From a checkpoint of a small image inpainting model.
Model: arch unet, norm groupnorm.
Training: soap at rate 0.0046, batches of 256.
Data: trained on dead-leaves pictures: piles of overlapping shapes, 145000 training examples, 16.1 epochs.
Rows from block 7, named by matrix and row number. Each number is 128 + 24 x the weight over the matrix's rms, rounded and kept within 0 to 255. All counts start at 0. Numbers have three digits each.
# conv: 3x3 conv (model.enc.2.1.conv.weight, 192x192x3x3), inputs 16-31, a 3x3 kernel for each
conv.49:134147126130135124128122129128134123130113128127129128121114118126116120126125114110117112126120136125120115127149127138138120125113110136136139131122119124129124129135141126125138092128146117127133147138134119127124133115137136126122139131138124128131116134127125134122123127121127132120135123123142131124128140134126124127140140174128097120122127142148180147118133130126142172121115121137132122129135130131129128135127126132125127
conv.50:127126137123120125136127109125123122126127132125136137109126123123135138130142147127132132138121119129141120138104127151114143128128126140122125128125126129129112144162095133134092170188111133158137159145143158151146114129124126115123133128131120120122115117126152131108125126133122130131122119131121132120124128133114128127103116099121130134150132135122117106128119112146140111123119131125128133135131125128129130121126123129123133
conv.51:128110106112122102137133117118128140129127129134136126144124108128122126120123118122146154138145152103085111100148125104131086142135170107106127149115102116111095138121111219201167103110118124210086131148112060135147114145123145121101126112133163129124135156125101140145129130119136129125126134123120114128122123139130135144136125102104100179176164165171178098157142158081186154131131147120105139138105124124124131130140128122125131
conv.52:109107127120118108152118108125128122131146125113141138104125106154166136136187185143134152121127119104128084184128132140106137150109138102135128124139132111118125122152104173223101216248059231159169150159180195176186102095158140105111157131173113119179164147160170255083126138125128123145105118124113124134128131143121136150050092053201173180140131191085094076215161110182141158106104123111119143127118145120121120129123128129126137
conv.53:120123132148141123114123133121132133130125126140140130122136126110109124110151167147157131128147128131132150186134133098146080165133117135128130106111130127124125144106124210191157081189137143119115149171120035082167125128123103142103124166154116108103118128135113186148132134130125130132123134142115119112131123120129118119073106083083077102158154210118076123138141135139151122120113110128126119109121120129133128133129131129131128
conv.54:132125138111132138125116128125118119127127135134136143126100110085113117118098118131134139122102154124112144087160171127122067109121126117117137118096109128112130180135090107150065057103057145113172132113206112118119112104106142179082144127149143094103138103107090113149119128128128123125129126129119125136139116136152125149122098146103124154073056163127152116077143074082158149144134149134136130132117130138133125136131127136123131
conv.55:139105100148112094103120141135134115121143121133139121164140159149154194155139181134148155205123123072093126112096093178129112173114171107133155137119148158139105149210224149221129096248094037122114065104117118064190178097103104084122106152211111246081051202190080244057134132131126120119144123128116108162137125159127114121114089064009003199070209195148142068074134073054254111122090148110102130110103133140131146133138133127124125
conv.56:119125125126136127125115129133129136125132129123128124131138117118138120120134117137129116117130128124123125137123139140130141133109113124130129129130128117122131134119111136121127149175133111143119153157116164154114129129130140114122130131140129125120106114102111147122131129124118134130123130129120132121114123125129129130123123111107125108104142125115109100125122137139130117126131134114122128125128129128128124123128123130120125
conv.57:130119140115130133120124124135133134134123126122119131121130125114117125118124113101135120117133104124118115118109122118124128134102107136133126117124127124118136153104095132120112165104111141122093156120119156151116105118137120147141139134127118134122117126131126112118128132120123124125128128122139128133138131123128126125116128099140131110128139102111127115097119123143117130109132127117130126120134133128126126130130131130133122
conv.58:148171118127106116129125125119114105143142133139139138150128050151106123140101079076170190197163146046140161149106121158143156231073196122149179134157136073123140027060106225144130205113036046094062255139040204169149115171044101104122154113229052000106146082220141111054136120118119108118130123095120132142145107139152132090040062000113240189241255255143056129115133124193239094082121093137139126148139125111121127138121119119118128
conv.59:135126112122139144113145121128127128130125140122120120114129095102131097094114101106112128120105113117131130119124137136122108110118136134114110114122114105113111189131138167106157147124180141150151102149086088215116119124091119137106136110127119069110156119098133116142134135125136140133127135125140143135134137129138132134077108154107141168117136119137122132138152152158142178126132124129121129122115122136122123130121120127131134
conv.60:117123120142131082122100132134145140126121111137128137146131188180135150138176133102081110094185228168124141191121215094114013131138251111133133130168143118046107178192178199162219167042096041192040255101000118181071103112144081161109160073079153164090200069207255008126123122133129124129136113139145128088108103115120128118052255159109060038201226153071192130142098122155151159140125131140150107121116097119126120134145140120124112
conv.61:135130127128116118137143143130118131131130133132133125108128113124124111111140141122118134122133108151140145138142126108131122138088127118129129114131124125118126110146109128164142188217116130150109198168150167163195133099118109130127125141153100128092124131145189217156134128126120126139129125130122119135119109134128137139080117069075061109150154158129103093097087109151113091126115105130125128131132135135116130119132135134125136
conv.62:150127152123114110099136165120135122114130137128119130120120121153104094117154090126140140180203119105162129072102142143093087102134191113105099117123093113127151092088107201171161024013165097105040145073095015037072062184124131126147147087161153102107190173150149063126113111127111119121125119126147113105136125127118147129086144068059094085146171255192107086114102116142161189118158125131148134115138109132137146135130134136125133
conv.63:124121128119139120123135120129125130128122115129124135119125128127122131123121117120130135128114131119113129125110117134129116130132120136121126137126123125124132139152132102129134114109134122142156095115124117111115120124132125117119120128129110148132119138129111130130126127125118123112127128120127132122124129123125125134116119109118124128108135134134150132128153145151153165125123128135127124123116122125129127133132128132130128
conv.64:134112097133156138100151161145128129139131112141136116175229163215154158132142112129124151112095227125067226032116137108191178147151183106107133097127142149128122141186208124124178169091115158174040105138090190026066134147095151122127131167120178251187143182178085146141115135137142115140145124139117122172146116172155123153255231241060142122054216135159111141050086085075108131144133128127117166119117127133130124139137137134130126
conv.65:132134119136124117127124136130122134125137129128138130124122100123116096131131118150133148123147115125126157135150133102169118138128112135129126111128135130135132095119106138097134148154170109068137174198098158155180144129114108109124130131124093150113106128131182157134134125125122123123131132131134122123133116126122126130114073081062092148198201126122123134111114146164138132121120124131129131124123121132133144135130132127129127
conv.66:130115085109090132116135123133133139129123120116125116157192144182149158135149143180143096133119156133114194182157102048125157114067047142106126121137169123127066204172131184205133255225090087088160140152173116121103141118078018122108173116094133184054101133113215144039125113109135123138139112134139136119127109105142120117156172255127039146156067166169199178106213190108173173125135150119146154123105118119116134121122110120126130
conv.67:127125122125132134129134119122128126135138132135129131126130126116121104110108115134127130136120137148139132133111132120123125120102121126129136118122125128120114128129107131153134127165149123120148157135149129153174130127131120135133136128120137124126108109109111140142127131129126126129124128127129126129115128128125133128148132137117132117130103110139133115115149116129121105127127131126124124130128127119130124124116123124134131
conv.68:149103096111126133115134151131129119138138130127127141191145142153134155135126095122150154151175121087101114130149124092052109161192198099108113144095146098135121161091199236255156035106168141140098116123191098066023124076118128123085056150124128180194135229166069109150128137129129128129123128126116112160126117158135156128178041054000218135093255140203142147097154141140183206114145099136109155158110109148139135135123150114116131
conv.69:123118145146128110130108140134126130123128136130133116126116099135137111111126121129108137135151108091126134116115127127136124139129143106098141144106113122124121129176173090148165105139130096113152110111096121104129149141144125124109128145141131165133100115152140116118134143117129134118136131135130120134134120135138137128160158110075116117097114116151153147096148156107074122143135136130131124122122128136146121128130135131129134
conv.70:139118126128158144110097105128116125134122119115135135163129132121115115109117132119119134116079139117149156125078131087222136103086180126120139130147125109117120136142119114084095136101148082068135050092096062187155114143075096130124132155153104170102105164117122140121119129121119115135125128123126121153140131133129124114106066126082136210082074172109126101134122158101108173131102135118120141132159140129132123118126129130132131
conv.71:126126138112141111126121124127132128124115121124135124130148132117129116115118103149099092143123105136125122106119168129119093106142157132135116117104131125120116112083162170116162163081171122145143125178129072157073121151138126146074138107115158080086165106120166109187128133132131123128130132119149142128128123126131128124101087221147116101096087162108168118123124190106078191137133129139148134138123130131140132132129122136129124
conv.72:172156074091102079106167129112122120135127148124122109159137190107133182130090124083160149153154121080054074069131146234127116102040061120153123141133070111179158182164128116141138082070183056159239114100064111109151079077115082140137117059143129133077131157096086105071130127121119128108123118128117116096131162118149143111255148000139100152142094099207178063186105121113034164127109108144115097118125088123122106110119130107136142
conv.73:113143163118127134127137143136138134141140134141131137116136125113107120135114098134118123120116110115127120115135142136136121125106109119136123117113125132130126150136125112112148138159137130144158125128167136180177145121124127108149118120128139137123127121122115120134124128129125131131135134123113126122114134126131125132177155149151095130132106139143156081145115110143119136133127145122127125123122139128134130132130124125115129
conv.74:080152161105158131118128128126120103119122173141121160108154127115118120078093107130142092131121152164121105102119150106132173180077108119133115118117127141092122110136080179149084060125189169176118122097178100177085115119175142128094109095161120095157142133104089108125126125110123124129119127100120143137106147132138124121114065103052093148106115148177137101157168097114173122135138120122140130142112142127125110135133137129121126
conv.75:120140125126118124124132126128123125128131127127125136123120123124111134119124123128127135135132114124136138115118125129113106124129142126122129116121133131135129109146143127133123120110123144124145130116126126129113131132141137123121124130121125125140132127122131116111129128125138124131127123133132122123130132118130125124134136115143121123135141106132140142143133131126128122136125127129125125130128135141130128136136132127126126
conv.76:136152127117134129120151167130114124134134136124139121129111110130125140144178138087122110159159090133062101112094146164097115136092152140146142120098149132164132152017141234130186134087082123165106151202121149161105124125135133137113121163175137088092219113188179170116124128137132127118141144128127120128138121131139126108130148125093126194083190197160056210179088140133138185100122113117133140136138126130127133127123121140135125
conv.77:143134132130153137116138126128123128124126120115131130099105099134166174190172138140133102150140106072110217065180083069141147118150166106136149116140153132140112096149215054062218099084187174147149133107103152063071140109119169103143131122163091175230125126243113096201141145131122136125121128126132143144133126161143113120142126109226223129142116142130220200165145139083176181141150097128118105134082094137129123136139128117122126
conv.78:132133129128134123122107130126124139125127134124123136125112134127133130124131116127128123119142145117124124107123102130117128137134111124119132139115132129114122105139152098085109104139168118117109104089133120125129138131167107094146121140131131124154127111103129144134127125117126131124133117128124122125130132129129126112132113160116139103107157161139133142132118127147150158137130133127123134138126131125126114124126125127127117
conv.79:105112142119117113132091136137138130137117118130138136092093100085121089143184210116122140146128120118130072148158101034089090158122122146116123120143125134126108090135114224113079236185034109170135204195148156255137095122143097180146128193178101159071184188123239216143144140130119114118116115108122125115142142146135139142069057125122114154193168190062098060172107086255072122134126128121118139122123149123142133138132137137127132
conv.80:127125131131129127122138126125128123138135125128120126111120126131126135121125116126122139128106132111112143138113130134122108122133115111134136132123116127134134123156136133131127138128101125132149130135142087126144128127129114125122134128127143115133147119122130107113127127128122124131133118119125135125132129124129120121125126133126116111126153139121157161154139143132129120125130130133125132140121134127127132137133120135136125
conv.81:126132137127124124117125131132138127132132133128134128124135124126122123120125128134124138124126123134132121125147127122128139129118114127128124120119128124115120111091120106117121128154170109115090145145151164143146126121125130125139130120128135124139125123135105117152129139127131126131133129124136124129127126123123133123121136123114114113151132137126135129119130140130121137122130120125126131136122124123132125121123124118122125
conv.82:129128130134118129125125142131134122136132124120126113130133134134162187141139157134131139134147150129115101124108091105126114139138182121128112121125125123131149149190205118158157105111193123142173057085140100109144127120132148128112136145159155179152162160162134132169131136134126135130126130131131130128134120127127114126119078083168126153117083112119142133123134123130108166131124141121142131130133115135138122131133132132143126
conv.83:123120109123127122132128123124129130128132135123127125121142131140135124133116116131131124126123116115129137129117123123133137136125130126127127118133128121121116134126144130133111162133099127138137127141124127136133129121128123137134131129132134135137141144142138131118121123123120131121123132114127129125120129132130119130137126147137135135127131135154138144147135128137123121129124134130129136127119136131119133128118126126130123
conv.84:123112140120098130105117136122117117129127118125137112127162162118121141096116117122115130079080146126147129103079154176098220112095165126124106127150102137127116161146153054159129255216138066132076108106091146196141117127119099098098116172144171128220177103134182048088117115115120127129134128128142112125129117103110124139164217153097077154147177116169196095131171109145157174138132133122135130134157131131122125131126132124120130
conv.85:130117127117128123127114120127117118135126130127127126119154112115146131138134118108119121107126154140100148100122149111135174124099107123107133118139115121126115162087099182095087153139100103132146099147135144141139109110124129185126138145130104123130147153156114117149130126134133120127130124116115126120130130136134133130084082152120149150081104141103127102135129094152106093140121117129127112120129129130131117137134124132132134
conv.86:127119126118137121121121119131135128131129127136124127134111124121142124139135121125141128120133145128137135118135109118147142146114156118123118113119118115125128146132133151109163143097107121132126128125123118150119134115133130104122138126133135146115148125143154126122138123125122119123129131116128120109126138118116131138141111181122118101124118125130144132131127092128105119126130143140123131128123126128134135139129126124123122
conv.87:112118095139162110127141133125115137132120121123132137121134120147127137141119115128114146109176160090093148132135122134187099103157141130134120141119127121130136097033159091092182116137168152110143111131081160128180092133160119089129149111111119147093113102139097134121120128128117132115138137123098114127125126129127122127103148144216155118057152027127142156160119124169177060142127097127132138158132117132116128114125128114121130
conv.88:134123143112143119105135135118099114135125128132131127138106172130101144116114114135161127117134112137146128171117146155140121159121150132144134112112127128095141134109123105152112093186127164046129145094153061103217129120099115176150145135157117139085159160132110174132119120136131129122131133120148112118130103109128146124123112133133082137100107133131133122129137154095146082145126132131123103134119133131132128124120119136136118
conv.89:122132114132126149138135124130129137136133137132123119128125127126117106128128111116134123127133145122137142115131126134085127128141108113120116111125121119131128098090133115139120121105088147121126137104119126098101113128132135138123124127139137137144129136137117109105129127134127137118138118127133116136134114133138136118124134125116109119140113116114114118119104110133131088126126128127109129137133138128127139132131124134122132
conv.90:112142135128141118125120135131126125128131133134130125116153103114118128129115158152112155126117157148115152101130156115127128129172114119117126119129116123121114168086149171139131132144107121095125107137118122090100110137148122113092124102099169095147110118114105126150126133128115122133127126142122139123128116132140122131124135099104127149107105176151130161142148142109127130128134131129130119120139122127122133124131129127127128
conv.91:126142121119137093106141161128097134126114103135124135158123088138132077111107104124126140131145142088142115091184101119197113095115156106140138142143141131132167099067074123076113130087110110087109146126068072153129114164117156051100172136130061102116201122168116123135130128138134138135129144137149123127107120129119139147046229082255056088113186113137136048239079138116169101140138114138134107157098126134144140140127122127139128
conv.92:129143133119138134126138123131118129127127141126121130119126116132125126113125121131116133126133133137125123110141115113132131113136134120136145125134114135130139115149130132137120104125103129140143125108110109118116130151136119140109150127121140118106154137127123113113121126129129131125131122136133126126128130135129116109132151125101130140130137149130129143142131105111116126131130128117120126124123122128121134127137129130134134
conv.93:158134111106115089098111093122119116131120115118120120136166136117147134117154168168175065122109112092080090156174182123126151103123124116128146122118130103108112086123225201096151137188157217103248109129139129128145166112208106078062105190099088059084100197043183189130133143131115125124120127113115121126126135143120121120167000080106213159221083230102075171071136154109126120116129108137155106120167102130149127122132129118134119
conv.94:164130156154147089095138125140111117113114134145126155121090107194144152169193243105091126194182120086127048162210145108067117145100128133167194105154140073155129071187158094172169124255171234060094194246244140079255123207126081124196158098153071052113087180124106255255148146141123134121100104108144153111143134130129123120080125151178020126177217255143086156029122112195187120143117115120089155148107153135121126143129132133160136
conv.95:121112117110129127127138113118118134128131127131126130155149127141143127134140125138123124137108157138114125103112109141147120111152133120119110112115128132130126143127127131169145104120126128134108111109146134125134114114111137127122128124144133151115123146146139115132125131135126140115120134134126117130125121130128141142107116130132127126142121141149138133106126122139130130121126127135121121131127133132124130133134130124127130
conv.96:118100078151143118116140123109126120127117139142125139108141148148161197170133250130091076151100095107137092183060075106063149127100167139151104098138100121136094120255147081215009054255125100143211075080246067142255091162102119171172150180186127131155070255118045255157143124132134113125124125116124140113130130145134130138110054103197130160144068171140142064119125132114148108125089117103099142100106153123133115140133117134153117
conv.97:126130132126121135123126134128127125126122129126129133135111138125117131125121131132130123125131121121123130132129123136138131143136131128121127126123126128121123140137139109132124122115136133139124114121121133126129142131119130130134127119130130141133128126120117119119130126121132124133135123128133124136138127125128128130129132112125133125142129114129119122125122122116137139132130130122122124129135127122127124133129127135137130
conv.98:132141124122132139121136115138136123126134143137131136136134115127126115126121119130133132129108108135121128137159112114153144125140125120118129121136145122128130126133136105095140153129112124128141123134104171136114121123100144137154115125114136158133120120133117117127128119125118135120131123128124144133108129139120122114129164108120123141129134115147124131121121136125138123133130122126126133126125132123129122132127114123129139
conv.99:130149103128163134129107091122125128118129140123133132141144106154166120150133109177122174133124116134130107077107139148071170147157144125126148117114138109143108190062147166145147145131126126150113107119122096119150117165112149122128077156154166075182169126160090091125127118130124120139127128116114132157118117131136124104080000057069164229152156122169121124084143163125148144136122098153116138144139138131129124124117141111123138
conv.100:173145108137132132117118103134132134131114115133146138102122160138133195143136201123118109098130162151141149126145131107134085142122063125153124122143108116127113126162120075174073062154164190172136122107156115084161140126191101118147098097125053186140067178103161179137126134135131130129117130135115147147105123136115132129176039094156158164106119140163117083124143122131146115120120133131118139123131135126128133136135135125146140
conv.101:119127118128120138124119116127124128124133130128125135128122121139134135130129128126124127122125119128125121126141132126137131132135146122129123121130134122125127116125151120109114125130130122129135136136117138133121133130115130138120122133124134124112128131131125125119123129125121124125123128124127125127129117119119120123130135122137135113127139130127126124129118134123118127127131125123132126128124131124132129123130136127120132
conv.102:132136108120122123123128107129122110130131117129124120126154098105123141091146161117199117135127151163082141128126158087107215139089220105117118127122126106138118191039141164065068144036000105196094112208124152166130123107103103123140132130156184143159148129091192151061132112119127116132128127130110108157134115140152118122074138209054050163167210222173073139140077127255177122107125152107128165121109149123117125126129138137146116
conv.103:131129130127125127125133131129133129131129131133128140132125119127133135120117131125136123118129127122123137122123125129133131125134133124122128132130131123128121123138127118118129131134125128124136134129122136139135126122121130121127125126115124122133125120129124123120123122126129122133131132128133122125126129131122123125133132129131128122136134125133126118128124135129126127123128125128117124127127128132125123125128124126127124
conv.104:135131123115123135122140128125133128140131119134133126118129139125119137127135129134128124119114132112136141133116128123099132123128095118120133115126138125113115126130118132152103151179135137141130149145146136151156131122124116120122121135114147121115133141114138149144126129135119134131130118132128121122123125130129127116133128135130118128135132120140138127121135132132123124136127131129124124131125114132127112125120130118121132
conv.105:173104108128145121139119107129126143115130136119114125145176138140139158102107133134136131114114120118107116177128090099138117115048128105125110122145107110100133105125162052125101154165108068145111077111138123140165107148131135164109101122101180155164094106115137107109107142127129139128125133138135135133125114134128130131093145141128104118113092138121118109143107116107109151136120111109093124120112120126136132135137132128136129
conv.106:097082131146135084120118125131114120125133123134132141089117116156127160165134133107128115074110125108125130125104159201194018185084127101110129096135107156122130203153083093206152119157095083133113131195194137075170107094092102178151122137162161172113096196151097113129124113131126134122119131110127142150124135137115127139057227226147127113128141131124170074170100082206136081137136134122120126131104128131140128148127120122142126
conv.107:131135125140126153145145126118109123131128126129131130146138100134130118137122122144126138088121118144117123155117160101123189169109114125109118141141146130112144130087109104100114158085037172149128199149122183137120121128120167129117192155132141129138136097155130093118120119123127135121129129127128115123131127124126123133111109140093197178137114118106141189132143121184111139127122134147127136130139135128116130127126128136129128
conv.108:123104139124119122142118120120133129126126143129131133111144110104153116124170138118137145115117161120111122124115122129116148128109134133118143133110143135118116193152133203114104188160082174193142134187114161231105118122138123149109127138098152129073162139103170174084121127120117130117123128136116136121124142142127124137106101120139171112099133100153116091117110115133123093117125123121116128124117122133127127133135127132135130
conv.109:111126118129133119135121117139130131131137130131136142147120121109117110107118126115125133132125158118122122116138112122145096139131124107107120118119129125117123138130130103135167117127151119146139110129136143135127114132131138130127131119133132147128122145154114116131131127131122128126127132119133135135130134135129126125140112131123098152119116109129122119126124153123114120119133116124129131130123129126130135126129124136135131
conv.110:127118133121137136134124133137121127131119127125130131128122122127131135140130114121128134135128135122124140123123132139130109129139126124125119123127125132124122128128122123137141108131126125144147116114131124117126121124142121140132124126133133127118128137132119120128132131124124132133127124126117120123131133133128125125116123149121119129127123130131116123128129123135134130129119134133125124130132124135135134128121128131129121
conv.111:127162144143128162107138131145137135128125128135118146122135143137095151136102175073081143157137215146114124156170044127098196085175134127126124140121100116112110044221104037201174117183146104080181102097254062000141121181154127104124125139148107219095054148086085206090118132134117129126116123145125118127117111149120125128240197054125094073063079180234185069092148043102229214140105110137108116142120105131137127132130128114127136
conv.112:131127133125119120136121118131121137125130129130123135130128134116118125135122129130127130130132134138133129131136123118131148108112124127131118126120133128127129107126118126114108140162135119130115141125134148151146127121126134122123121128108125131122141107125122127131134128120128136134129125129128124128126119125120118113140140115128140123141123125120133128134137138141148124130122130126133125124128124130120127129133121125122119
conv.113:123122142128116108129129119124128131132130135132139135122134122133120137128118130121124108119122119118128115132117169145116138119108141126129138134123126124125125131123140102124121142107153114123133149150137146130151129124121120111136142121113130125110129142125132122126127131126128127128131126125130127134134121118136126126136139131140105109156135129135127138136126110142133146127134132118121129127125127136131129131131134128134122
conv.114:120118127127120129131131120120137125128118132137130127123135130137120138128126132129121126125141143133130136125138126136112135137144115124122127120125126120126121118116143128127120119126143128132140114123137121131126122130120125121133124120120133126124136122129122115122128135128133128126132130127119130138135126131131133122130120136126129127131128121129138141122131133124115114130124129130126128121129125120132135129126124134124133
conv.115:123117102112149162105125122118123113125137137126102106166133124160141184145115097171136152118085136183177202058120096171105252133121080116132130084103143196139132148074094145193176153123195217217121088075016159093098094117136195110126070134090175193152168153190088052127116124127106126115114126134126113154141130126125123123129171076216187170028074035128114131216174111069112154137122101166104059145138138130144118122111114120122120
conv.116:123131116120127127126115128132124121135141127123128129124125117104131120116119115134122138124146141139149156114130132130141119114119102126103141133101129129116139155157135150105176135084094121166195141121091119144095106131088128121092116133154148125144151111122136147123127124125129130126132123127128122114134126139141133141122102139104107187139064189123146135136132164141128174120123138127122126134127132127124125129138124127127116
conv.117:157112119144100127137137140122112117124121120117118126116154135111091132089116118136109163113126132117126117106124130115083141119102107108130114090086125133107133028110044129128212100154131105117160180100132096056247086119069119114135111136149052149063098152095156207148122122130126128125132130124136126136132115135122139134100091068144150130060155135095136092113150191130147100147110128136140135140135104119124122133130132133127134
conv.118:130125136138131131122113126128130133122125126136136121126128117122128116130123123124116135123130139133127140139132117127140139142121114124123122120128126132123119121134130120118145125110133119124143129152133112113121136126126128134130131124124114137124130120125130111139124129126125124130128128126134133133141124116140132124128143136124120107145145121119137125146144144139112139132123127122127132127134131121122124133135125131130123
conv.119:140157088136140154134161118114101124116122157111105145136047149143132253175116235190137107154119075060042181123128083070162041135230181117131159084166161113135136180209224155192149000115225135139255096133153004110165098134150114148131097090225087166060116255093095183101140146140129137131109120139135137112116144168119138146139107151232247235151058070167177053180108139170153134170122123117095098131118098131147117134139124125124148
conv.120:126149118132136134133138140122132134134125132130126132116117128122127114128122120138120120127120118124112124137155087107118147120117112140139140143128139130137121116149186104090151108100138112101160114107086150140103123116118114109132123112129135134138112108157097146142132129131135129122124136123136134124125138129128135132141109116126098144111099133152124123125127143106117137129127124130123132124123146134130125135123129125136132
conv.121:106150112134114140133088108133139125124139123122127132172177142138176169168103116100154148118130092157118120136069122074099193126051135140126113094098134092090119222147139165088088188094095133122156058063092096132203152131136158162127066162166183059092093132158132191108123126134121138126129131130139091150131114127157117116138076010003108203119125134187108078096083127142116108103118090156125135131146149118122125120127121126125118
conv.122:112115138128115131144116122134136128137128128134137139125137109143160121156132133127119135122126130131135125116120139151096122132126125131121129128101129125115111179087118188121120182107073128168115120166086105201102131131107128121113130127102118129103164157118164170117128123128127132114133124133130119127135125126118127132148159141122147136119119064119169121130122123096119081116117130123124130128130134133125126133129121133134129
conv.123:132120126131137130120133131133144121124123127130134127144127123132145115129138105111156127130123144101165161132117094157131094102134119121135142122123139135123123144127114110125131101140114135129097122089113187113159105129104153152140117140140144118111127156129107159134125130127122137112132120128123120124138119126127121140170144121146153169104121133149134156136140196130133149124123119132125133126123142127142130132144129124124131
conv.124:122136118124134141131109122122120132129130131129131129120120119107113116135115137138119130103136113164129131113119125109156148121155089120125130112128131130139132075073100108097110110145161157116097158115136161105144103121144143111120150144114106125125079149129107138171129130129125134135124135125132121127124133135119139135112100109117113070175161113110108118150119080145085111125104131137125125120150112136134129136128122125127125
conv.125:137140140146129096132122143130123114120125128127138137137137124140119119157126151130128138153154170118117113105088156119155106130123136118105122120140098114128142140088181158111171133057166058118089135161214071138061161128172099082091133118161166123113147112141168115163132132137129122138126145136149119125137117135112128145167098128051073121148179210103114102133119154159148186122135126124121151133139127129131134134128136128134128
conv.126:119130122121124133120126133136129121121121125132127128123122131132119140124121135126120125126131126132122136111134114129140152122108124124135131127122128125124126132130168106100142113101117128115149099111115130127117128112109134125131122133133127123146110111130106119118128125128123122118134129127131125124122140142126126125119119112149131142103111116123137138123129136102100125127125112128130122126129125127131123125125121133133126
conv.127:136134127135127117128110087133133140124133129124132130172142118137128126136152125090100160165168180160159129112162128151093097146142112097120117130128124108119126099119208150224254068136252093146073088060090148068085136162136151096147117128138145140139146105070140154146135134133129130121132121117149135134128133125134126132186166213050106131082162142204187135093076145113100143134120136136124139128120119138127135129118138122119133
conv.128:134116124129128132153119137136133136130124120112121116134126130127138104140150094128109149149146195081210139120081140147166092118085152126129142150181110132102196088039135123203149110122121143171061181098078128111059115050133125142129154117116095071145111184193130093139130115126121110135130125124137100119134115123119125134096132127076132095168209204136119188137088057140168126123124125130128137142111136127145140124124131131127117
conv.129:136136125133127131120129127127126143127129134128132120119123135122133139117127124130117138122108110128104137128119087135132124144128114121127120123125132133120111117196199094154189105129168087108164097084116119063131135121132125109149126114122122158159115122154124127149127117124125124132131112122133134134136136130135129117085091127096081133110110116096105147090113132092108137124127120133128123126132132134126134130128126126129128
conv.130:129130133122121125119127128127140132135133131127141132121123123127130125127121117125133120116133121131148136128140129128131138139129122123139117125127131128132124111135138115118135111117134112109114111102121143123111126130129130122133125123112124124136130118138119112131135123131126135124133122128127123124134132122128120131106125113129141131108101118122129124128126132126124122127123122135127127140124116133124129130142124131127132
conv.131:089163103135128137150124134126128139140141131116142151170176134138198109127197128085108121138203114205205132077111086143029160080143166113164125144101123123133134136115082147162152207114085066188152099091116090176067077101139248111126069057121235143082139138151180057144115124131128124111117133132117133137110130149136125139168178078038034153144020121205229111186073135117100178112100109123145107112140157126132117128134134136113120
conv.132:121133123117132134135127113142129138127141124121134138126130127122127119127112141138135142124110114116138142128154114114138146108133114128113118128130110127141120093113148101128117128146093137131117124147123131113133126121124143125118111129117132127149109125107092160125131128131123130120129130132118144131108126129126130132115152099092137120133142118123100140093107115151129108144143126120128132114133132119137130129126126116129139
conv.133:132125105150117122138124122113144136119129136130132128114123109133172127112166163136123117107132170127154143177129084108123116122106117124101113128112134135106117154146115170089070181159112171198154124197102192192127153097123105127153118128108176173182135140100156192107122141118129121125119140132122119148112123122141132139127108148088150092130184123156093111142124146169125112139127140109101118127119131130125110127121134141135128
conv.134:129124137127138120123125133123131138130126137128127134132136144135139136138123112126122108121123114131131115139128152136131135132141135133123119126126128131123123108141139102139116099121140123159136088105109119123128130140120112129106124122123141133119120133107120113120119132124127120140134124128126119131128122131130133129102119110141113119105117131112125117126125109124134144127135134127133115126134132131130129138129132130131129
conv.135:132102134119122151138161130130138127140137130128129114134147144129134122113131077144182153109091149136103133126150081109184144139095096112142123124160124137110138154077155124090135194117137149120050176120083202144173111192144153127131140143139138165164091080121164107073130123119136118128123125137144109145137129132125124133021131162099116129116136095114100152158108122144139112103120135126133119145125135131120129141123124130122127
conv.136:129160047119102107123120066143142117138167129135104088176188100183180156145123149231235218122035057093092250102255085082173255136041141129098192064125145095106084202052135195000020222196123140202074126230107255237044220157110131101135085111148220125124169043139136190016122136131119122104128119110130120144138124133163147093062095225209255255104132000207000191215155255119146104105161168139142156108141119110131151127131108112132128
conv.137:121111123137125115132121125131133131133133134141135144148156133147145123121132139113129128107137108119132113096097114137129159144129131122117122134114114133121131205174085138152075137152102178222160115117138129162164132133097159103138138130153183168127109135120083133107117121131122132128125129132123131128121138131128129131118125084187181138088146134133119085179144139109112097119119131123130153119126150130117133132124125143138125
conv.138:128138135111107121136113121131133123129131127130127125120137131113127106107095108122119113101125106117123137125143106124143131140108090139132139115114125132125111070112125086098123180150114079079085129149146183151091127122121120119132137123116108127115090104107120136121134123131130118135129134131129132128117120126133121120128118110094123090143148118124126138110119147158113166131119119134129143118126134121132124132129115126135132
conv.139:127133127112120104123128119134130136118123122128138128119110111127114084135110127145135111124129123127113137121114151114125160090107097124120132125131131112114111114068071149096129157132147090087072180251189148172152130118123117122114144132137150091116141123136159170167141136120131122133129143138121118116116116118122125134145170169062068064214194173136120151126125176142112157124129133114130127124129130126134128121123117124133139
conv.140:130119121146128129135130132130131135127128137119126134165150139129142131133132156119130155123097172153120154134121027080157111154163066131100109148116128135121148102137137140137107124118165176124096110080123059080082129169117129122074156129107139094143138129173103160160130127114123110127127128134110105139120120126134106123100121089097069255118075249189163035149131126099140198131099109139121121152140127113125122133125131128116125
conv.141:115148186150111103132120144142138125128133139115110132104106073138141139134126124135133109158178117145127162130154129121144080079078084120104139093120087133141145207078132142050149205148043149135195116139052126175166082114086121194168131118166096183049157135154110132122121116126126128120123118121138115137142129130121107120164250231203150153084046067203166153241110059144097054157126141114142107122106116130132129134134126128125134
conv.142:121124139129151135153129125141112129122118129128129123124114138130132139116132129143113112117127125140102126129127094098132121121152126123118138131141143113116120099140186130167241103137156110074130103136152098096115112145151134130116153122128148123140152125173123096159129133123127118128121118133136121131126115149132137134130163149137110091056069108141154163133093139068067112121134114136127131146142142123140124128129117138132130